A small image classifier, trained from scratch: trained on dead-leaves pictures: piles of overlapping shapes.
Rows from block 12, named by matrix and row number. Rows with one number belong to one channel. Each number is 500 + 40 x the weight over the matrix's rms, rounded and kept within 0 to 999. All counts start at 0. Numbers have three digits each.
# convs1: grouped (8 groups) 3x3 conv, stride 2 (model.blocks.12.convs.1.weight, 512x64x3x3), inputs within the group 48-55, a 3x3 kernel for each
# convs2: expand pointwise conv (model.blocks.12.convs.2.weight, 1024x512x1x1, transposed), outputs 384-447
convs1.324:543556502511554537466522490535517563489525502554477519447466542498465516491475488415460518579495547532505520515428476525474635537482462571520519478504441476466482566525501492515499469511506493508459494513441461472512
convs1.325:456512396503493491506518531524504542535426489467469497542485557540438459481514474502515499545516511499420498506452583526517496421444459529480529545428516538445520556443506451427415543481575493459482435520510527521490
convs1.326:453534476458497472511490444518469553436563466531437481531437505515543464497490399552482499590544528514505481486451569455495462526444495508460458506558489522514491545489488457544499500462454416544500494509528497593528
convs1.327:457454435567496533497422502530496519506499462395508512433540466465549489581461533490486487527539513487550516518459441500416448457506468574550489548527530522494492483506527493554502475401472504478517542471507510447486
convs1.328:514535394522579485571505452423489566474520540444513478435404477466489508530476472426550484486448465512504431521478567537495589430476463539520389473521501499488518464495475459531442505476535500540565392533545500512423
convs1.329:412489529499467595469442499514469423475601515492552433442497461526465549477566486470427455457497407418395482476485458506560482532553424528438538531529529429566503524534440498518496518496497438577527506437524534451498
convs1.330:482497465423477478485522513503571527486480598488524413532488467492541470417495422486537463466579492488548534472500513514450464487471466483472481480460520548475491502528469486567421472506442423484481489555485487564512
convs1.331:510522504552520526449457490534464532494445515510543492509447449457478519520511579428481514511497500502465524631546504595537557494495532553487537534458486530401505496490514532456453514477466504496515485494448524478385
convs1.332:460534494472445501480474493554559441514506506489441510588494482505483496566501521488466528436525505533450514466585532417525496580601417504505531412558430503499526508465568541503480479551539452429502516521413481492512
convs1.333:552565492508572487447555453500459529496608537586478493545447534554530546508483491478472486487498530488472522591541479538592462547558469438549485467527518456485485520485525475508501597492522422548463476510527447486534
convs1.334:571520492419495483549495451490477524514508470519467469539499430505467484468505447465476536478498460441457547448565535482449449538441424506512508493458482527501508455479432480471524442526439528472501514509520502523451
convs1.335:446480461545517526498505438511522487475616481555549497481500438500534526465534532556529502528441475513499500488562521448531461494554490523572464500555502483458498497494473541496502503474543539485496575524522459487549
convs1.336:596460501469556473555512568541488454518529485497457499477507492544482463489484499501464437492492501568464495544503490488466501457479415457497508441522535522512503436537479595511473526464491459451487555466526452516522
convs1.337:492504553514460430509468511524461526405512575485455476467435509507502455541513553604551449553438422473479553504423465535459494472532508493525479542442523571564584454519516555468497475502448473533516529480517517516582
convs1.338:507532414492494532509502561499505487478514513505451475485504563476506512488560552525532417439536465537459494505553582537431524479502454534486530404490442519480483466461458489479465440463518454480495483407483505499498
convs1.339:509399475593549428459543536436554412437534485503502515421432523493535512500555544466527560517541472542411422455505558563493513465537581530438496513468440494528527517453542461512557495459566457414555527511501486458449
convs1.340:488443495565456438475428505501500499556496453518533543507490542558508572442460489466520514475482483524425517442479499494467491512506400457484455485544494465511447566476421493542439431495528533461508500560547459512535
convs1.341:511457542488435507503501436551506517537555405482523462503445475513573509561469489485519510489469481470483528505505485533462451489506531514532500515559451498485523483558475527491492507517554540505476516477462523530483
convs1.342:421529488451585456466548502525490511532451531491487397515515540483556444509559508528481470562483491505498614505528517528530457466474508557485505476509456461485454469487474471463449491539456517509543536526501489498433
convs1.343:503470408474540486483489536549473487497456523440548538462535461459520505483462562546492491494467482401502510500461483526527494501507537550531578550403460431539498494465553513434535554477587456504562447426555433489484
convs1.344:530423479443574522487529519499540492512507411511492485567460509481536503452530545459544442519484407428539485518523519543500538509525457528462413489516542554508574469607433519553561481510424497503515501501498500485466
convs1.345:432522513563486420476584491494520453505498465436505451552525496512479490396633528487456435481472495486475529554462446442469537465493466562480458494550420501441492527472475495539434493505468482517488565487488505521494
convs1.346:526447522456512515490451464441573461500496516463488444474586442514538535454486515537488549534499483464591454536471482474532496422467514542562488470456481437483575490487441580488503472441539461493470463452452586487541
convs1.347:517577489491536502520491538564519577557434413542500554500498535479487557446466453499431455491520489474538477442534511445500497474546488442525494496563524503484506538457476550476517532466530564489498478524531500428534
convs1.348:576431508489534542479544539452505491560427553556521498511536534456466518487564514539534510482531542551483447510515520544535544536428509444515582519408522519442436546553507506486515477497543449519499612494426519517432
convs1.349:535505636540457446458498521486521482526526462516483528476493517511531452468498491487512571520506450552509560511504547492453519554538504501546476522551526444480494449541491531517523478510471440510576444507493490477485
convs1.350:473529460479488611389570519466543478499492445529461544530497524489533527522481465469470516454500399494509517501500488455462480548495460514491533486536598528512481525499484453520456531503461461444475453484537558503539
convs1.351:568499419562490519479485471438496418520455521534545522495516453563466528495516476388489574491455482453608456452506499457537483589538474507523507500544482442395469492543499529495535468388543517521513442431564469472563
convs1.352:505505470451490448545436494433509491543554443486413575466527515545451542472484442552579520468453453441541520495517535542382531472516533525580479498522437520545556464449476519562465434577444540508508505452497475497451
convs1.353:491501498468434500474448474442475517443511493474587462485489526439449462564533514476469483453511499479480547507435511457537545603550505539508474532486458486533447506493487505493548557507483504560503440482478534514519
convs1.354:547553520494508533502450521463438427439491524467503552501545514482532502598550473474551493484468477470538497499460486440558471493484511482446525523568550453502471517481483481500534479495499591529418450580602502515472
convs1.355:566511479510514498558558476483546537489490473473569521506418477539503507529503529532432453534450507531481543491552580529477430519471498457511508471478565523462526488508589567551493469527468532520476560486553442431436
convs1.356:529429561424452469472539582518498548487507516479431526441549444558543524476474522469486511492525526502467535472545518550516444455502537437518500516582457397526494444485466446484500497513508519534462454490537563475505
convs1.357:427479527479546453539395544505544470587559474521604505514505532497464494526556509558490477511422524450542557452459588542454466452552465486449553535514490496536435498490539460546479460518496424523403587458466496583531
convs1.358:426512492458376497506490541485506571549485425520539470494522497555508492537468501516486456554535492497482539564547483533494498547504547396475485502550425551482520498481504471438547503437516596467462406495558576488520
convs1.359:562500546474490515476571558469476515518503528539597458489509490480563481384500512497448510485513499479561511548444426560486486512479541504522529502445444490439507558520483465544506623449575471460494521494523502493522
convs1.360:437489463489512465582502512547544480520575503559528513534525515487522548530481493457506483524473493487539517503485466474576473494555518549474556510509511496543519489514481463551522530549499453545545513499506470486539
convs1.361:524477493466440474537448572476472507510506469460475412496508552479499459483463567513496516509519499531403511421515499526514538485564477546577488470395533441598473496499519456531509548459431501464574521459480484514509
convs1.362:508536465577566478502476434478581557612525528551511436483548528481461472473561567400506537480505464493539490495488533540505527497470539479558506503527535473508443541484536513452531556409468460489506488553532485512538
convs1.363:571522532521452509562496488530477465462475590486539508447454548535510475524490590489466478496542514494457489583482439491548458436439515517473572498535446467527432551499467505509479538559509534519544447548468490521474
convs1.364:473485477521512505512445456544540464528550513511512455538507468584491465505463510468508453541525486493427550510498432560449566558503486448511474531505528513553483473372475507489545498488517504486461505515491513501502
convs1.365:462501544516532549479555481520465499559537499516491537463421551567486499570495419559492429561509492472538483457486543529413515524491516483554506461441494574510534559534472473460435446473461519459510580521483503522487
convs1.366:424458470518636503501442505464407551461570451441543521500499510575488532513443529487495526453498453509522530394512454489532479447507592467482471562588504533461500477565500436483481515430489460512516523521517527525506
convs1.367:480572494502522493506451478416436497459482497461534482441443464484577494545450439505420532498524546454415478564500593455539489498446516492504475526434493526504486505495494556426500501496531435509518472500495520528480
convs2.324:509516475500494516463466395484503491440466523531525493440507465510588495455459481516511462469407502482523509558475483530439407488535486497464471437443549455474391483452439470551523540532520465
convs2.325:526496477473593459481548467503545452500500407451506482549471539519441520454450564459467474523476517461521524463498450504509518471402500463519533511377510472465552451460423458469484497523452470
convs2.326:521505515438587477471515608465521498527518517477519477546442597464508454469460525512487396566497520490516529532503565500506481559531544462457452524518390497453537452458439450537574457499515564
convs2.327:500515397441525562487506399540529535504516517525455538504553511452534486574469531569413432544568498507462476488441469558512552532558513532505461493569587539471541497485497486531489490532548498
convs2.328:515525528512549468525398515465504497519497521456494469554539496528516484496438476555569478477516600527608482496577430519508394490503533556488485544498414487466511535461547605532464466446431468
convs2.329:432466482523415469508495527507508410550476513486467545551507513407525473444455478449508445444526515544462512507515505488454535522482518500496506514530564514504462497493470554499499475526449573
convs2.330:493460475480496508475478492521501488495503485481477466481478497491456506520547499467537511518552442531579559584510516431548481526556482516497507510534488511498502516524466416470430531521516508
convs2.331:528492460493469512556431495565441527534470535465427529499519481492549604543493577519544532490554524509477459511542445533484452545486585538468530539508498508472460580496455481513503524461454521
convs2.332:415546521511465443423493498569485519523519420540480495452423441570541439511569524544514514520550509500509590521486543469515514529507485511445482528500500576511534466503447557506475554498513486
convs2.333:528470480531465501480532437487442538500521565561506503457562422515541513517485511425460450481538529474464476497590589464527505399499434510517508489498459499489519512402446474518514494481469540
convs2.334:504462430569456508479491541513500492484518472495468487479451521497471461482450481484466460535502525501501451446486499490499476532406413493485491553524460530513480471599497457584458497519414476
convs2.335:518462531483539462476521485406530460480510514437503551567480485540468485466485465530473481511537520532571403479510557520456517511534543451483488592522510556518481528567475497401454473488539466
convs2.336:489491490514549467463412478456576521524485497463522523462493482472424526437506532526464454509520499564463557519556538492516530482457620551551447524507521432498481494517516533538483463493488515
convs2.337:507517483539447511468461489474460528433507490515578562557478462514407506454487467489458463509583546483519539539436526523446498521454510497551420471459511480395514475481547526538476583492510424
convs2.338:507459518539529534450521526474464474476487528497491494478453472469518500446539456482480496467478506468541571558505539497501601471490521583534512504470469524466471572499561546524464480524510498
convs2.339:531496540423520497449426453489500523556512497485481503489458467522515550499429461508440448482433521468467486488511497544536485466516509517575524499542461466481511482583467509455538512485459465
convs2.340:528467448491543573457560536532495460456530527525411476513450475528537489549535522452454518490501527515483415454516538520514519544537500451518509474446479510505509542559536497549513536515524474
convs2.341:467483491530545479510491479530545502500516519486445502460416472412464453480479484496514494532513512561463416473505551482505472499527527532470469588469437484477395480466449544537457475496568539
convs2.342:564451496514504487483493563504509461544494537523505520488537472423454513549509437485451454534443425469579449500418567533484471500493461474472516475529482568515493531446491543485478550537507440
convs2.343:492548571575460476495565527482552449532460497510548518460460487522474509601460581530469492503478479562485418498499536488548486569519476430473494560523414454555467401539490474527539516516550484
convs2.344:542472471508509473450494468503499538573469562513528502505483508447534511468506518474455578534479473533487518505390489403511536506479590483512548490573474527485473465466511527518548508407456521
convs2.345:569442542479552563456488516513573517467511500496588484492529468511457496457521547504535517503458514455510480486483533504490502502493543478510542603449507491472519514491468491519463462479426517
convs2.346:486534538471418500521487531515490479457454486524446529470497493523518495524471451571491484534524529477471515537433434554444479495529517496507498491509481479479544466416511468507523503523449529
convs2.347:494496510525462474509517512478514479493440532445507495465475475474501493480502425527602529527464430512476517468488467471485518463414493525534509526516402459445572559390513527440475527501470476
convs2.348:492503455473489519537461466493479464531536424509495563533494490447458485498407446500497462579572417527590482500489539509470522515531553442557450490463516587592464422480503571494449514418533525
convs2.349:532442544478457454437506532511489482472536459431589424501527523436469577536496521524489596398501484488451517470500378525446508474493440473453500503487525530463526509474489498496504514488537497
convs2.350:438465461475522470493460568599525484511514543539576526544496416500484499487501469584498530540559497479498513491429505539538499502506521499427401468449442512483493544548425498476512560582536503
convs2.351:506448415520543570531470469521535597472497503474533486501537548492513527459509486460526511489523482520536512562565444500496469488556481498571477476424494494468493460452536522502479504418509448
convs2.352:508524509513499554471400448395547443544526507524480555534525542552444525474466479453446431441491437458495530426484397452514570410506521550534465510542499504469478516559566510550497420540468531
convs2.353:493526560496565516468445573560502423481512518472458511492440485496494502478503587534478518485570444556461507456470496532527511516396488463530481582520498545498445500487532445480487431520454500
convs2.354:459456479486534509495508391432458478464479492437520521480545518473486414471483498479497551510475475515514463481508424583498413469470480531496495507509517474441513449458535507499452474480490536
convs2.355:510511537499482506533474506514527486505466498524443507462512504492481488548433493487475492492482524567460525497465450561455495456491485473500476506439486574577467458524469515474523449571467515
convs2.356:441518475544531450463493445451473444472483471544478539506528481453520503474475494463533466460516464445522497508495462522532486572477447478505500542483527542514452503463469543501592468573538471
convs2.357:509462482571469494507419444492485463557485463537513586506456527483535556516509469536560530536530554517471476526488511559480512524443459448462500474543462456523487584452456483518517530521531453
convs2.358:430534510486503494541515550536428477504516534517430485538544541448439529526441524576473522507578538419494403488466497491490521452568602528561571462505448440508510425514497447476514444463447481
convs2.359:530484546483537441489531502588458394582423520545460507489479462583536473501491516418517487528465481523498523424485520453492512452545553407561496416426504506501554460484482485439536535551471505
convs2.360:473519519571486449540559540510487476467573540398507456497533499480461513529544516536470433490436491482490469462588511453456501492449485551475531477489433522462445497544466476435508466475505530
convs2.361:517437502420497538479542468502521537450552543463485512434491466545552503540561425611469496468422454520471479481513555516480439458477390479484475480524473510527459473565571519466556518544472520
convs2.362:490440463449545572557451582492556502508567506473458445473504529517497528495559560498442493588486509468456529553476477483431462550446528492547496525485472481576503457468494489477504419489504466
convs2.363:515526596507484501456503482467440523474534483501512530482500522513521523495458464550533501495377497480467497517475462513506529519480520500523414466478550486463509454453547552522434574473490454
convs2.364:478536528536546521526518422445512485521450562485434497465472610503582443524502526547449510454485479500485410509527525451517509493527544477529520450560493491450546423457483570418484505441497548
convs2.365:466522584428391502535514497495466456503464476549529498491496525483496584435521457566468509468459428493518522484491534525520577448556499501516562513521516559626541497534429542494546513489509511
convs2.366:441492547500523501480480511511494468494503454476534470526521476487514473552511518517531518455467470481528504472486448531455525499485466541444460529449475568544490586469506490485565541426482508
convs2.367:436467555502483509589462576553566479488608477508456447471457544549494425607496525432496582444446520523475512453476480507479460498445449543502520491507545513534505416479478524479557524483436534